From a checkpoint of a small audio captioner.
Model: encoder norm batchnorm, decoder width 384, decoder norm rmsnorm.
Training: soap at rate 0.0011, 22100 steps, batches of 128.
Data: 26041 training examples, 108.6 epochs.
Rows from block 2 of the text decoder, named by matrix and row number. Rows with one number belong to one neuron. Each number is 128 + 32 x the weight over the matrix's rms, rounded and kept within 0 to 255. All counts start at 0. Numbers have three digits each.
# gate: MLP gate (decoder.blocks.2.mlp.gate.weight, 768x384), inputs 0-127
# fc1: MLP up (decoder.blocks.2.mlp.fc1.weight, 768x384), inputs 0-127
# fc2: MLP down (decoder.blocks.2.mlp.fc2.weight, 384x768, transposed), outputs 0-127
gate.294:173078111085179146118064072133088057151130035136161128151136145124198087071114122133121109112128167193143096183116125070000157187130076173143090159142123193067115099136119186141106104131154180071196166110155130079073142147153176104162140163147166156050105098140150107135145097154078110148092126201136183133112118102126155099229082116093143112158059123199154117080106058131160160164088
fc1.294:066144145149109108137174183142161196106126211123087140116137118143093129148134118127118168128124076063135149073154149189255118074111167068119177110104151104155137141143143082097158146123090048178106070139094104158178092130104045154128137110064085113200142160125083178112096150094195144133181090070120075139127129151135113148017199137170096141114190136068129115158168160102111141102191
fc2.294:132083203167130142058152211186042085077153146115102147112050162142108170072074134173136153136111091085085131149164180118157159098165161147198160167025122063144114130161136051145149135131060111096174143096062091163170124103121084127131160200061064125114144079129100197112142115147134244120206092120173112119090146172141099205142152167161110117133094110099144093131150150030145170108074
gate.295:173138107150098109124140141188136134128108142183101138084131143095116114114091143112099130160081136129088114131114152122142092125173111083154154156096072183127142087115150096076139150132133146082128165121180151150164115089104124075165155103119163110132145139138165127139128110128092145125126101075128141125165148105173132154115123152155131123112145147060132091121135164107136154143083
fc1.295:144074134102140159161124074121126106151138142134118129143098102143161090125066132131107123172129115112177138107165160106134136139113096174115069116113127125124147210154112129115148108068171095157133095116123143170155100128138106173142150146161132117177126127099074096112157154084135119108125134147134077161086119136127130129150144114099092105170129175151156107149140131091107124140154
fc2.295:082108121148107114138142103093139135136121096088131134163089131163138159127125096167124123119088105115139120105104152070170120089087146102098121136121137134154141112163125155115121161139123152141099131095213113128135121135050140149119159147150089113077134153103147105147125122107091095088114114116159158134096117065117179125116100111190129089090089142137153121142122096142101154076145
gate.296:107123110139138159154143182133126107122081154148147149131081105110161108148162120118090097129106160140103138148114152099135118096107058122096137143146124169110119130130152119118109151132111117095094160175142069149161129105089129145092107122137109130068087105136112121147141116088116134137094149132146123137100116113118091103139148127153064139110108141100118146190140138167131092125169
fc1.296:092096099107087130137166132166082130129129126147161162120126133141159105122136095105152097106116123156147140126127136090090152113158138173162109170112141148132139146112154126155131123149147105069114154118146136134134112130177150105102125105120124176114105121098144152147164114117121151155123101175132156217077135128113105119115170118148110081142133104124157127148168090141138143164140
fc2.296:112127155084117142095112119153109139109117104081135124109103165124102117186149105132121116085117116096144082178132169114137142144110132144138077129145136147135144144078115157141150126158194123094142096171126102083137132124153128084117147188146115083117132125165142139131163136118144132167120126098086145157188109150167097149125118139089180155130160173130117117107148128142157110133143
gate.297:147152110138132167136136169114079097121068171158108134088141135126078106191135099141126110148119118133135147135143169150142161087131128099136155138161099118111139135148096140115125116114103086104116126052146098122167102086155177166099147105150095126105173130129135121110163127133079158131150117105101153151111124145165140123127120144083099169080143136065135116089125155177112095160131
fc1.297:126180115146206174147146106161129099087083211168168124120118086126136073128119148107185116167166153121112170121101146154124134133139114130154102132122113125110148107129113096168125146086110117144107118080101133142113154115140147163112127130135165159166151109152129120116144088109115121130140133138127176095122076098070173117080133130094129121129140119133128116117086157133140104135180
fc2.297:118135105134122141165115096213124118091054142128167094138141159106139155117143167133169116139170134081122160137132087160121142120167098162121146110107131084138152126154121090149167137166126174092124168138100078122154130124152135130085111159085146130141133140118126149138092113125141139107173119115175163113123111092092115122158120195147152090123169145154094082105085143188098141132120
gate.298:078092142135099159086133135147128125133129083127141090145101085095091154112101083121150134060064130140107071166151150144141074136115108092138101120132143097184115121125127116154123072187129139142108143096129103160152134125130113144093160087099133133146110124138135146135156138092131128094113121123137118091182121181097111158074143126091138096140123103102076133135129110170143133095176
fc1.298:079100114087084091087133116129084139126143126076093174154082090088111115119191150140119109152123177133130135104064135151180160120130126115127161084103114124156133129134125204122100151177145105160149093103146136147140153144138117153142125129130143122170054102167100078143140160106127139112158097113103148088174090088152079131174147150124108089122168114081118173174115134166150135158108
fc2.298:134156084079164097089174074133085122120171090153054129095114151145128101074130158168129090099075099146063135107099134175114134096116114153167132123068137170106150128109132093106138172177116181075120135165088149057159102126108149099145091169109138098145152053096140143168121086107111110131077069152108150140123090180116135128151105153127167109159077180116157161125182166141179124129107
gate.299:156144048132154139173126166096097118111054088114103121093058131088136149127138119231166087082102187192172195194105171204094146035185150124156132121110152115129112142110181118110128132159119067118154092098143174122122187137066149139092104237077100159120109076162146127230170064081185075075109096140115126166068131122177147073116066110129120061168090073080073129111101168093105158119144
fc1.299:129136196129122130117132084175152133166149157132144112180208131151122105085145150036094164187111074060055073039144084039172089200051120113110148121156121115145147115174076108144150119093120167117116140142097121099119078127196106120146141060216148088137136199132114140011113185242049176205138197102148123053194126115122111177116187145127153167098149167180188145146146111119148103149092
fc2.299:208117164158125161125098179154154101175151081212108140116152048142081138118157119116094181157070122102089101116167098088120108127087106151154069148158088118131160121126127073147197156156166192110098135131156113132117114180168098151160117104160141156164121172064091255064123163069047196192152173105129059071178137069058069171132152094122080170078157161170113096132167150037057127150083
gate.300:097115109119118150093113181152130139085101125083114143119116092101107088165106109152087076161149127141099136137108122096121145134115052143103148132138159130116068151064139134164143153127148116154139147158134155124132117084085095146157122154108194121120106100128071133082159153110076091114067111078150125164125110121064155125128152157141142127124079106110151114127178173141131078132121
fc1.300:095129123167129094170149137168124119123139125092135132141082171138176159136162091109180142154157171163130152095131152125143123121117145117181141126119121132125089148129109128104198100173151120131156137138159142073167099134100190104134146085123134143126163138142074126135178157121144147115112099100146145176120120169113118206107098170144138148093124120135168131120149112146165147149204
fc2.300:176166133127109099144112110160105180127128099067116150168201105077123157115204130145120107140107146096108117138110113125189166131159151143124117147147121151111142122078107138139129106156058116141146121157107223155194112120135217117148133075153110125155084133113128148129114100144101189153172088181116091166144118123094206098081081144069080167172128135159104148175088114143230119168160
gate.301:118184109144138147124105104093179039072087086079137080184096133130126076156121135122143104143130156157159086132116143188150112133050109127180086129111114120185098083111071083127164055120042126128144168118204107083098127205139115155117113150155143140107159168092070090148085132094092158157203166078113139176127155117173124086156148178118053079117126101094094179117134160126115068216104
fc1.301:072136172178066024122110134116095175102101119140208110147125057083105155129169154145093091152149171142030081131110079169140161123166108138180142137197116126095108133154141157080201189115073107085120106110119157142214100082139148188132127120106146094166138132093184169093098182142134168135134044157105060103170103062135057125167199102075165149056193049209135141102135201128114159110082
fc2.301:098152152173138092135169126099074105088074073125137130070167105144161127134154149159068065118067160128145106150095069189146184124123152100216144140172144156109144121133107136096207181115123089045103100143152064105169098118131093152127070090114163143205106070061183110098132133133163084127097110199076136126126130152133078173167115134187180078066203110092084162133095137162055073127089
gate.302:105141134166084157148139133149134145140151110155137095111101099132129142165072100116121133184127174189129173065153162151089140131115124138121147077173140103164121110147101164133147129098103139116141144104144148104156130116139130081147109161142137096155120145160132069092129141113135098128160118118125092104139129104117145114125098137141099148183111101114150110139083096139154125143121
fc1.302:134127142162113119122071112186114124131106096129158060147133130107137146172111144124189107146099078177078171137156096128077122134161086101143126140172102078158164106124105143148147109114098168097132170150159148123186147183142159134085142129131136082127149160143138120139143130122134143071123068094140131130199138121115123136138161139158138106116115134130132123156137141151105137141141
fc2.302:127154153138116080113156108120108138073140107060141116091180110108133132173157104161129162108162130173145125187137132156071169158111121092109116141112134140174133113145146123118138119134138153065098130157162113125139107170131127128108123173115145083116161140118165146090093110127097115159159137106141134167151145089088139093176137123128142140121110107148044106207090163135092151171126
gate.303:121170171103136106116155103128122187142135166113081107104137149103127152150163125138135109129090128126149170110089139117170179080173143136140089170183094133119129105137142116158090202155116159160119107085160097125109136128127176097117177106149141083170117181132164167134162140113169122188135142111115147114177111136140144161133130186083097128119130082159177135116161109135144096054155
fc1.303:096136181120167166078130169107161137059117107097170113151167112087097079161161134097142134120148155162159104102141147109126097089107113114136159124133107072102115123097120091139113142140126163159121142136102097100090071147102178141171084145123135107149109101151138116177113116114144114125110141168178147153122085128160129152128176132108110179122081090140147153132151137117142151109122
fc2.303:149112176149155199160073139119143067135135130128129109140067153133087190167124091111178104118085078148117084135132082113148124172094069149127131134115060062108143117080120067173129149094129149132172044131098088154143124104097165125112140140112135120145118162122103156089208129156105104130142144118188080120116161102124105162175114156185111125116133091115103149168154159153085156121124
gate.304:158152153102082150160108108137125125124134131132154177124156108108135163189141169161169152164133196168133127140094093142180171099208208172139178151128151082157137125118160178115105170075077166141130147156159178124119102138125137090154065156138144113082163114095110103152087117168159094161136124169160147087125099163105160096118126118137113117125177131091095095111130158107119099126132
fc1.304:136155127180163109123123101150110093131157136161147114115141096157119132107145070102121093167136065132151134101089128076083159106113092098154088106147106127085059146121174116103170082140171062143161149119091108124083148083150149119142157156091129178107111144133114122149185081126106147174134069143131140146120088112129087148154151149094129127153111051095111084114100123098142122088099
fc2.304:136141194083127079084113127075117152157161161157154129107149111087093105077109141179127099070170144115137170106114082116104129120123141142156069130182129146108102112085173134206162145129106128065096150131096123105135148198135144130111186143134134115096153140164111153127082128121142115156129171126113087100148132127210127117104135145128103088122110119086112098183131126129190129128132
gate.305:094144159183102198160145126123135097166138108075140107134157104132130141087157141128135160155127152128137139135144156148080118126118111133137150131167095063127148104121082162127164133169067091137151148158129148113153122173072131083087115135174117132165091156103119133122114180117126118143083088154124105092132109139154118094139099146119119099158131105157101103117155110183114120146158
fc1.305:110129139113152170192095131132189171105115087109128141097120108092130162094149100108082083069124167155161115112127157103078095147126077150170049093140128097130107102117152159112089130137139156125117110127107131131113123138125178118129123122164072120099128122152127115136103144084118058117119130113095148131138144109162136100199047083120089108101127117154118149135148111077109183129121
fc2.305:116139086129130089131129102125158122148120110138141153141105102126106136134126129087154062136163117128077134121140166141131098159117155071129122177159199120147173128199167158084163107186149126125104107158179132178069135121093148143121121153171148147137140103134154111141109149181170154143126127200092132134117158109157130050127146108121102152091136146103074114109116199171142137108100
gate.306:060132091140170120099252100096203084091136053152133163090235057178174079118150182102155128094092113177106121156169177060066185155117112116132141158171121186094114113101124097221023077110226124066110167204145173174126109169124095177116235141175138184169125138085173125191171072097100112112192143132076117109115112154069117120079140135195069121128162118166140134072038163129158145211140
fc1.306:175158133137137147181056142186050196174130173100091063150034142085094196126104100153166154095181160104167131022083052139182112148102118112178124098080194101172132124179186178035134084202122119113161122115171108141118182149132182037116100097079131102058101106114056100117123175133134227144112109152124159155147132093174108150142077085042182144125127168130121156213147083093118071105137
fc2.306:081178174139129132159103059171067176172166124129085148175099123020166111124133158114196143185179178087113132115141089152180125076046131139139063127082173082152133107137203159102169028173116096142121142102172098125116159147143109095136102122135081123116116094117103134109084155141178170113153089156094149077055194090176093157130102131103120141151131145120162145150106104071071118154121
gate.307:137153127159104124175115124095128117139106094113160143138117108183109148096132152090187161120136177157168101161142116089060129107159119093094140083097138127167151156154119152171105158120132134105042112144113122100149040188100154150143113121113128140153070113114106184099175184118128136167152067085085169120137164139109159129168158106141097120139086149119122151169132126118121127115144
fc1.307:119099157141127121095148198109102113168142130131130114148101156161136112175127080168132113115153133110107204153141129153130081126072167152171099142100101124138137064149136157159127105076086120153137130135150106166159100113126043104146191150134118109149142118152139089159105077188101093079102133139132113144164108123137119117121129141117145134081163091139074104135150080107131145092110
fc2.307:127115120171143210169147158179111136109136097125132130129109125053104153148155099137133136078102121096140122117125224184155104126142166097139073054097122092177090125116202122102071095095132146151106175134118137170087140112102089161202081114102126155140137088141111152110133137123104085119138134131060148165097129132097118111048116116156093106100109136150139160094114132113157097079134
gate.308:165147085096088112141111090141122152078085147127135113084132143147109103147134144120118104159110103127150121130068127108147104139147153149135152125089086163097131121131093093072144160188143063146161117190172063103147129160109137150151187155129142112125098154120103130122130128160155183169127148102083090106128146125123098125169188114111127135106132096112137139146128149115110187107112
fc1.308:150059158152185149100135160104155083158131103103144167117143115151143164125113124098128140135149200085141100068096104094153142119125159168092124145114141118167155129193135204114123130096128149131088151092145116140151136113162150080109102128082073172123114131114121106174098124081165136064138140145120155160096135156088136045104119131147100144129166169119161140172144142112114117114155
fc2.308:136148125137064102153152149130133130119113193124119103131144132120114160131108080126114135145091144159137142133136120192124159177126131120140117079076137124117187138137130124174146137117114140155142091121143136131093110192079103074153100145128108117118149071131109100117145082142164182096169164111076146174110131102099114139156141152107167100170106162133113147119079174106137150179092
gate.309:130154102136107053156149088166121058098105073162135169088060074181089188150185119123077083198148183165163195172139201057155116078026110114185140147095106128109144183161188131149111155157174115041121090146152105139125186172139155160104121192114110152085138216112116171093065168141116141099101193077079083172173167129207130141189084133074089120081159129066102137168099115136135117194114
fc1.309:146139121124105071134110122165175062096120091139140142105056087156062198163194108120075097168121171156157149176188188043185147128059108128205136136079103106111134186147168156111075143184164116019103085163116101178116168171133130133077156165094140162138156186083096150101087171155087128108098186055078052140138164155186118169177099125102105128073172117052137179136084136121105125177128
fc2.309:164120111135125101147110154145148085107153135177149184037041169060109202171147095175086065170098198127092132158165150091160189061132128187143117138182107142064131170189134145195089095171149075079123106165144172140069184217104149098097112169082139071110178166159129115125119144117101183136121207074056087162124179151126099135196057099118168063073189119070175137152088179150118133088160
gate.310:156153198082205187162068165093200132132101106173178087073107045156120125184174067101121154049147212120066121188105143044041101094199125076141063132175198091032064128159080094199245133064189121160111117203109133130068062200167097130092052150026119127142059065115150210074093085153212120074151151141110181119065101175143089127154148140197065173173096140200144160140105201130124204000138
fc1.310:122123096077134222184096117118213120124061111131092112172107114145205122199121128160130149107139132118105135120152200145048136061073084057151099124164119130077113192199104193172186171026089124189073127255140088164089119255162085154098123165138127075115088091064141105075096105169166053136080167094070186085121126073181094092175158122111083194150099092098100143187102190139162092155156
fc2.310:163114065084156151199150140123109096201058141155166110132150083223084182094208071200094134136166131159092094131147209212077168095230108033099100191214236148157136133128145142093157147113085104095100171255126147133075110100124102235097184105083196159138153090131066135082082092105205069167202171119207165121100148236058133181105139084144090095142138187182099147146077095148143132102106
gate.311:115112144122147080135151136125154129102169096151134128143094081119145130160143121118131183151178102115130118116137102116145133106156107125165128127126146158181132166074164109095099094149098114149139154136125139138125103095156120111138138127107161145049115117120111175109126084133162094139158103102115149127125134115120139140126117114151157114142110108123170106145128137126126141121158
fc1.311:100142137158163119140144160131128107120128128160161138141156105113138153134112105147116141145158144100151107152131067146095120106153081128146125117128149138160117159126157086151083132157118170129137179137131122120143122157162127135147109109138145134093136120125097140126153089135180137147121132190120099137094144121101164148123124091164169141126130126125132131128141126122141147109150
fc2.311:163122128157126130093090159140097118148079123169139164123121126164130103164104126085145143124149060159084098146105102136137128123120091125096096139138177140120114149123078116149142155124118152132124048129165144134125094104153164195097087139146098119098164083126127153116141115133156102132128138129095154108155136135117136116106134117118168160112095139099120107143148100129124129117098
gate.312:132155064181068170179114147113155104145119082131077103160131122173193150050135131107138131117142199170095206088087108040122076137147141115183148133118145160119198149109160119155165134173106119113099135134143192143104135180101143125111122101155112098120111109130162064133145164032148114104141141089161170141090147140116106119093156113137154142103188156121060112116104135161093133141111
fc1.312:137132117143122088124050183186125119159119171107116163119079132191115079106144116102142096048101129147138169097142141069075083130084176148169123143115165161152156157078169117139113135167138106180113135093084152105093121164109115170125150115182124105124068127188175112146159129103118114102131129110146118139155119133169116144124110129145141139079150118088126120130139138079136107211130
fc2.312:106167133117055134142075097143047086108152197127131080147116190115145133116114143168128136107174157130172171115096113140127101152131131098140140133131154148129084173130129099135224100136141127106149125119145166109097147130179138109186138099140131102165093186092053131112105156190151152110138149081172066179144171094127109103143180082126178177164125150126121109135138164114077154151139
gate.313:162159127102140153155149109133102161175112114105134102107116096150139099130131084150122140139138138118147193132135148110085089143127115074103136110122114121141168155114118202132144117119098126135125163164137174135097159122150139070104116117154141178132149135116153153194136198129113125160137094152128142131165141061157156120098170147095115118136103115116134099163148119149109142168145
fc1.313:124164144157127137165147119128127124093104126157156171126161185126150103121137105139125133140126123151084102132128123100124132092166092144119119161110161096129145101122132122121155130110143111128150117104182179087145154100128142142182128133060153129118161148109141085146118123112146098097122184120150091110097151143133178113132131106103111154109168155112176109165101104103156132144146
fc2.313:101127109070139128133150114101103112093117154085098114107166143095125126153179114115130127163150125152149132150131147121143141159111089143145150151137140140179139130104179112135149109140084161155139100089129124161084134138152113143221169155092126095092181115145122173105141107085130109112103120173125136144080131131149158150112129145149129152131122159159092152135145141129125133125159
gate.314:077173142132131171112137135167120128159110099149059131086086157120152135135097142136111150149091140117132105076159136148155140124134144138113116168095127199120198138137089085136096112153124121181111109134089117101009152141117173163117139157142113090124070156151125117142129119091088121110132140119132126080155124147173135063147101122146064082121133077176181101126132177152136072115141
fc1.314:123207163120118141116102153157167163163083109190078121080099156127187110097102149164146170168095102098130128069179156142132140159142133122140121168082111201125169110160105093114100133133126113160094110105121110123008154115090167147109112142117081095117072150155159116124157133128139121111110141126129151078178130113169122074132121078139083109122117037154177082099155159151111094085151
fc2.314:160167144175160119150127092128126137178068186138056182107102116098178131165115185151136156155099114114096129078119135117145114123099100102114104150143153145082170112108105066068080129155105125174091116083109135114104127133140160108111075160118131107133128140103182129177134147136130053103112130118113137107151067094116149095128132143199169134126117171128144115114136165143188074082139
gate.315:092105133097167148106198164104102162156154121083125148143163162099125159127146101105181085114101092159159096168107123161092100169125087143126120128115145131118175172102104121089111158114127164169101122173135112153093132162113160154109119121086101139155150163123125153110163108148117101106110118123107152122155120159079180114114122118072102091154086131168121144139135099137131170171132
fc1.315:126139144149117153086084076126065158138091169115106176116140172130131126137107111106114127158125093203087153131096125193063139203099119145156080123140131164123105164187117161103139145169166146109087184152128136148152106145151054137114163147146159076127171114134127105149121083112155151139177140123113110150078160132136128131117170120111163051141132150059074160142120134087099129095163
fc2.315:081135106101100175115077100098138129100126151161170096098098188135103147178118093203178139131127145153134096178104124150112120089085180102203171127149144112076208162111165139087122138086115157121098067146151120101061084123203147120114124103156105052186126089091039161114172135077172088156114129141151136128181093132100147165142147095083147101094109150086064070131105146123098165182147
gate.316:159153103210145181037127067178110208123115046114137179133135138206154129067117115206074172013144117190212109189110127117061130109173112088139069086107103159124099160132085131108187142130134099060094141157114132202108208171040160068192066143182158155142172149136111069110147100092096092032112145142127185115104146097119062059157139069101081171080091125216139167131155088131153100139152
fc1.316:053114154078104078208178175087156074111161206162137117134100122074095113198130141043188061255121141090049129122143100166202103126096121170100187137148182092136157104120197113160078076096098104178138118097151109058148049092186114186064220137060082141128094082155145136159092169176122179203137083132126094126137097143118200169096146182165165097197189151086145094161110169112121123107107
fc2.316:050104083179106060149149157117163214174080191159135128105131120095089121152121146075089038108118144142048099097116061170158122170076120179131161159105199133113153104157209165100028175145099094124106063141178079159152108186195103156078131146142028174100163147190088078185141152112070105137111086126073093099146172146104146108128077122126162141204115116102141093146110199104120095133148
gate.317:191149207065102136058029077169188084138113087103063140161121188173130073123134158154140111076165096164076179115115117092198113124104094161112127128111129113117053091136112156167153112049212140130046169020153111118118066119141094090083103109077061137077100137119120138124116142109139167152109110191166148140100121090111113114147126134144062157121080091078214158098121070148153120154193
fc1.317:201122138148085142065119138113127070141162101125077148053082165118130128078139142168107151160167132086082132120121090141130090165164133151140087178126112099134070128122122212080111076115125119105069116083083132099197130173144119142123131067105090180098127051134140124094131204064165143152102137143075208124045147146099115057087128118158123136070174136061245126096118134130112083136107
fc2.317:130140134123107137103120105111169086130135093103130158055139107093149102128149167134112081197167127046091127147155090185166115186148193140131167201091157111106113136115159147145153176124175162112204120096117145115163172174102062216114123087105059167097146071111123159128245167127078110081113137142121109114120148150133185098130114103172078138063164150139116062121097128158127114136105
gate.318:152103175089093088103108148182117121174053123084188118127138087151098124104128118112141155147137086127099119107189135187110107087162111114153059111151098114104149160109130148120160104163179124178174098191107154149080114154095181161082096105112140088178103156105114104142156173095089105151166088106135149159073146148125178205129140162079086113147066105194228115093128138138110122173077
fc1.318:091228099147173175177068103074147146113176126185119121119130155070134158131158149105090102104096190143129146145103104024147175131114155096113184129145162101179095105197094116117126135081088132097165153105118110107104132089139106074160091136145140152107134116159119117096104066176140144120152190147105144106187100131146133101156111083163172170117189179074068204145142099109168190103153
fc2.318:161133172053110162162127075133169182163135140158120088154061159106120188133077158133116107135082213085124128161132129089147128129119063086143098160090124116096150174107046122161117082133124113176097176133122127162086159102158095125136161161131063112090115172171092174152090177117152133170117205116134129115145134154106110141144175086189128168146134127168109181145165124136115116121093
gate.319:090102135142116209144139095112121088110097155110111115143118083141123075102128146121127137186130104106108139090112103150174125116149114117156145148112132159134085148192118130185144126118170106100136126105118135164131105090098136124178157099144144142121164133136138093176162167117095126148145187126167188114166099151146167098129139146086170148107123158127114092119130101131131150169129
fc1.319:179148090100129091157208080118104165085116151097112146145079136130138141097152150187141144146155058128164184114098109148143094132130131102148168157083119132076137107179143134173169071081132124131115138140165134115117156131120167136120140095118169148117117170166165128211198139097138139148179146184122160103157125181115155125187096141117135163130081149179102136147085125162105149102085
fc2.319:080142081090055093161138149109130169141143145189139155091158183146078128133149158161119094114090153133135140115103211146098126059116143186157130166095070172174152102133190102155110167187085118174156108114139160076072084166094113100115120076152164124101062128142177110132106112081161089146109119105082077133111127104127153167115145179127092099144125101122145113160178145057087112160071
gate.320:047063126109180171169159057093113153109113075131078090094135122175145102166102140111229131117129125134155113166127152192193159154069139097138114138139139130128083101142120186161142156127080137140141109114141153092153109120070195099084148063143086108127121123126135110159174125105132137046193139147105190111111082134126160145076171105110096105118127190091118132051129120131153144169118
fc1.320:172200141136102098125122230177141136109131133063202159148117194071089178115155125138057175105111156124145130145153099094008107085171125169173140105111115138155194122076120113060129098093155121120145129143118094160166123078201116135164112179133130133151145174134161151123109131141135145205076103106095114205150170122115112144183107119132196137135122110117132101210122178157075097101118
fc2.320:184080171173075107156136096110123172148186171143167103142153134154148178109171122120030170116135143102152073160132115149045081124118114122177099130053083113186127100125124073095134134102192121106097137111114117076178133147096072085117130153137148163161160097121176106118147059110134115123081093073149098165075162130064118135139128159128090089174159096186158151118070079181091067121101
gate.321:188129126155210111142080163126131114090086151119141170095126169150100188191131138129105106167062111113096147148211140118085205156107091142201115119107124145166145114169244098122134081123134145180093128161133148137149148180111183142108119169108135146099147162178108087084117142117071066129130226106164119111146106109144084109130097096075085074092159130108094127119050112068167154152142
fc1.321:050129136131078189121176124089144160144129136131134107128150098096147040044104128133114139125170080166208068143040117148129056104142115162086112135133159159150142098065058100119098162161096154086165150124136145158113123072166065119137158063105117151135158075107143199194175106128179174117101067135137138134065139150137129154083192100142166167169074085167140132164206132170078119137102
fc2.321:048171133230110154081087107111108154120132121081131104136159069188183149123094094086094115140165132195163229181140130152072118166121169138137087109086171175126124143077049169037076181128136170096164134151098117147079106032155135117137113091043119125204158122101168134191126145171195171163094048093162144128070136144073182137079141159108141209196073119188103120218138138151170144101135
gate.322:035132121162116116169160163104114144128168112086177091211172160221088052135098133103140164071032196000162199118143104145230068085110137059091143079064131165131175100103156007097097066193138173141074121142132080136164124165149147109128139032197117081107146133152070168138167168147135086123137171106118190150130108140079113157090152153156155097130016101165117173109123140131109140060140
fc1.322:110100178180084125135177119075116112126076059152122112160140123099136058132096136124130116138099124083151197161093045177224134070111178167084196083096138095086197135135142148046077141069041087105164082133110161121146145058117195046125163115180125164145108158101055091102189115167126072140134255130073167080163085145142096156157049161112092058101111118046160139073086125095049134248098
fc2.322:137106124172115123148114143121137106162131108129136113106077203181050098114088134152081093157170203052118147134145099168111131159172156078122089052140134157077078139158059104114123117119159107127130193124095103094101019055098065175171158087224140176116101110134036075146129151138162037119133117117131185166110118162117143223137165082114157090146095182124083134143084142122091078140125
gate.323:168155117132159203105140089121140145180164112139173165122037100163107110067119096104136173136135123154137110083134101200068115120158118057194095146136144148120134144129077207137164091129030120099122172171128168111075127198144154199102139102155113102132087121143123081095011154158113137144084109089094105102162151151147122091142141153086146161143153120111202137162134137167080137122079
fc1.323:147132146159154154107153172104167126190139130118140135089054134156151149077129117106129115153165086152141129128138085230088083086159178078182163136130110130135125067112081190124134098089070116118166146198067135125070112146146113255113150112118114095143081131118117099119043165152090121146082137097102060128152107203152129145109120158117129179112177151134161082163132127163077170134091
fc2.323:123135151146168088119039166089134178130097163117110148178117119121155094147100162084178002094162186114102119098126133160133160184117158185147156106141120125137086120166169137132088094148083084125186099171180077126176180123130091175143135081066120111093130137100158142125144076142105140129095195150150133088189073113120172154127148115155185135142128129146218107189075104114136117114112
gate.324:196152212094151088170139074131133196115136155162149110127114071073130134139118095123101094136121096124141111102145034244169053170099206070173114182149136194154116054091146170110151118132155108157177147229129153158110165109135202157116136069163121079068124166094127100150065133105064081214077096107142167112139134138130132179073154119099221105137170151113132077114102081176124171123089
fc1.324:182149203126184102158116117181153179050147135128118133162116009131183126036057090119110075179130099109092124106125076228138075208125207047126122194144186173120133074094157130139163128127123133188187112176147116142164160135084157172078126061196156102086157183111094103171055167156137077160142149125184135093153186114121168227105162139156216027114120119130151105100128052106104137140119
fc2.324:149128173088165097130138078153084127085133134173156087168073065116133103050083122122146144197101160136107178138148044120126084180114085079170111130113098188135136089095138090110090124121085136056183157220142063139185102051084191183139084143173152131082215148100067129141082150081196146136158140098133073113203152138177163158103137150166197113195101130091156081118122146122141155126073
gate.325:159120129132116100156134101188120110140111080129110114126071115129105114139078088116139115131128134134115129130145134137136156155123128179126168103144110156136139127182076141101097161138113128139123120131136168142087147121123137149171135133161190125175089192170106137145089157114135137114131116113133115124122145123112118068128176143155139155138141121141064152082121102142115163081157
fc1.325:139155133111119167095119150159122118104157109117160102135158166094081121072182089128141129110163131134155147148150103145133133093116100095196117098134079158109131118074132156105148137108127110110135177087186130074141090044088119151120090127087158135139135092164078147109199129136126155107163114171104103139142155056140120121161152160126165125120129145133122095158142117143128138124102
fc2.325:118131152090145114121121153135166159077135133120122157155120122147108110083168100175098143149126133122153149144114112141177126161113095115145119140103104147127146173148129123092139154133168160133090147129178153134140174109090074122140094099069152121179094162175136159137140183175108120139085148100172143107110134136141177166125120088120111143184113093124149157097121150151134143143106
gate.326:109138058166151124108112105128074080173081118159226127093148152119100112143091149096157142220108113182051148138184104146205118100186097114098154165147101158128093106137207077098149049172079109109129132123173117135158162145178181180089142157115132146168120159147128121161130108055130145099138085106082179109091143161097083143161129108140058083117098086081101153071139117149111139155124
fc1.326:102127208108143153144196119126150123089151091112092167189128145124119164120149115111117107076157213094178158135133145057098123171080113135100086115096103117119124147153075173125066170096199166126127090138123166103108094133077062074176103092116126147095125078072082104111158150143177108094089137062140138148112070123139078120129095153132185121114196083153107114167142139083146093061126
fc2.326:137139106115181127099133086104132165113186140168109177181093130120149099045089132134137127151167186127145032092140138146089121153084162157111149142158170057134162143118122163113113102135135156136148129114183173139131165134155146085169153105124105153138119096135153181081132147158104174100101085106085171084108131181096124061109107074151201151079109127132168079135123093102140122155142
gate.327:077176131094124134129130113133184104116112206150115149131137126151128151133200118117156094094118060161174139116117128147101129143143104129140108138137101145139133140161171132115115127126139164139079130131177112129141108148133158118146068098230138135168134124131131135143104098104156121108128131104154116131089137134117120139069087148159078110124145134180107082139128087093088126109114
fc1.327:115111120123127159152175145140139113139120155142099151120164080157151163117128116090078085143059113148151111151103115131139146112155100133113143117108152135146170151154111107111090132111150127123108154185141082137211123078150087116112145111174124159165161094162132105101091177169145108163147166134114125120140124064182109104119122127127084094065118100146128157085082096093123134151101
fc2.327:099085164181135166121090167176140148139161107116147124012164151135112165180100105156162116165130073119086146117176157094139094137108144178082102130163158160121119141140103123130122192133130091142124101154080126121046113144199148123086120161070099122180118118195119112115097092186100113118063168121150111138118139110136191113146118125138096113125133068155156069202170137138143155114121
gate.328:109150112148151126132126126136132118128184125119090134126094051142083127145144092120108160144136124116128150137117101110091105162103133088112149116105106172128111109106112166120139150173115096099131078130160174148126175098120128106151121148067119117170141100155173113080155163096093139112140127126144149128158148154145115131168118117116161148108101134105124125124103092143162099134104
fc1.328:098149153124107091092165119133147137119146139098112132105131130088084110142118103128124155123164129085117105126170141084079107167131132129131155151115078172127138148122125156157135122104140118156153110157121181114129162101129122118093144161074129157122148091132071091139154115109105185136193115166129123122131155153114131207131128113122101110107102116080139151133123111120143108137142
fc2.328:122132119113094152152137100174133196148071156100161144113101137098150092097165171118149147148165148104159150140116150125145118133191093101196114126114072146164172103139144157125106135154115114155167150150106117107143116124152107122147208138113144127122084135158102195153105140123117133109110165154144098091070134144095148136109132205173151144176127126151134106139147154141139123095149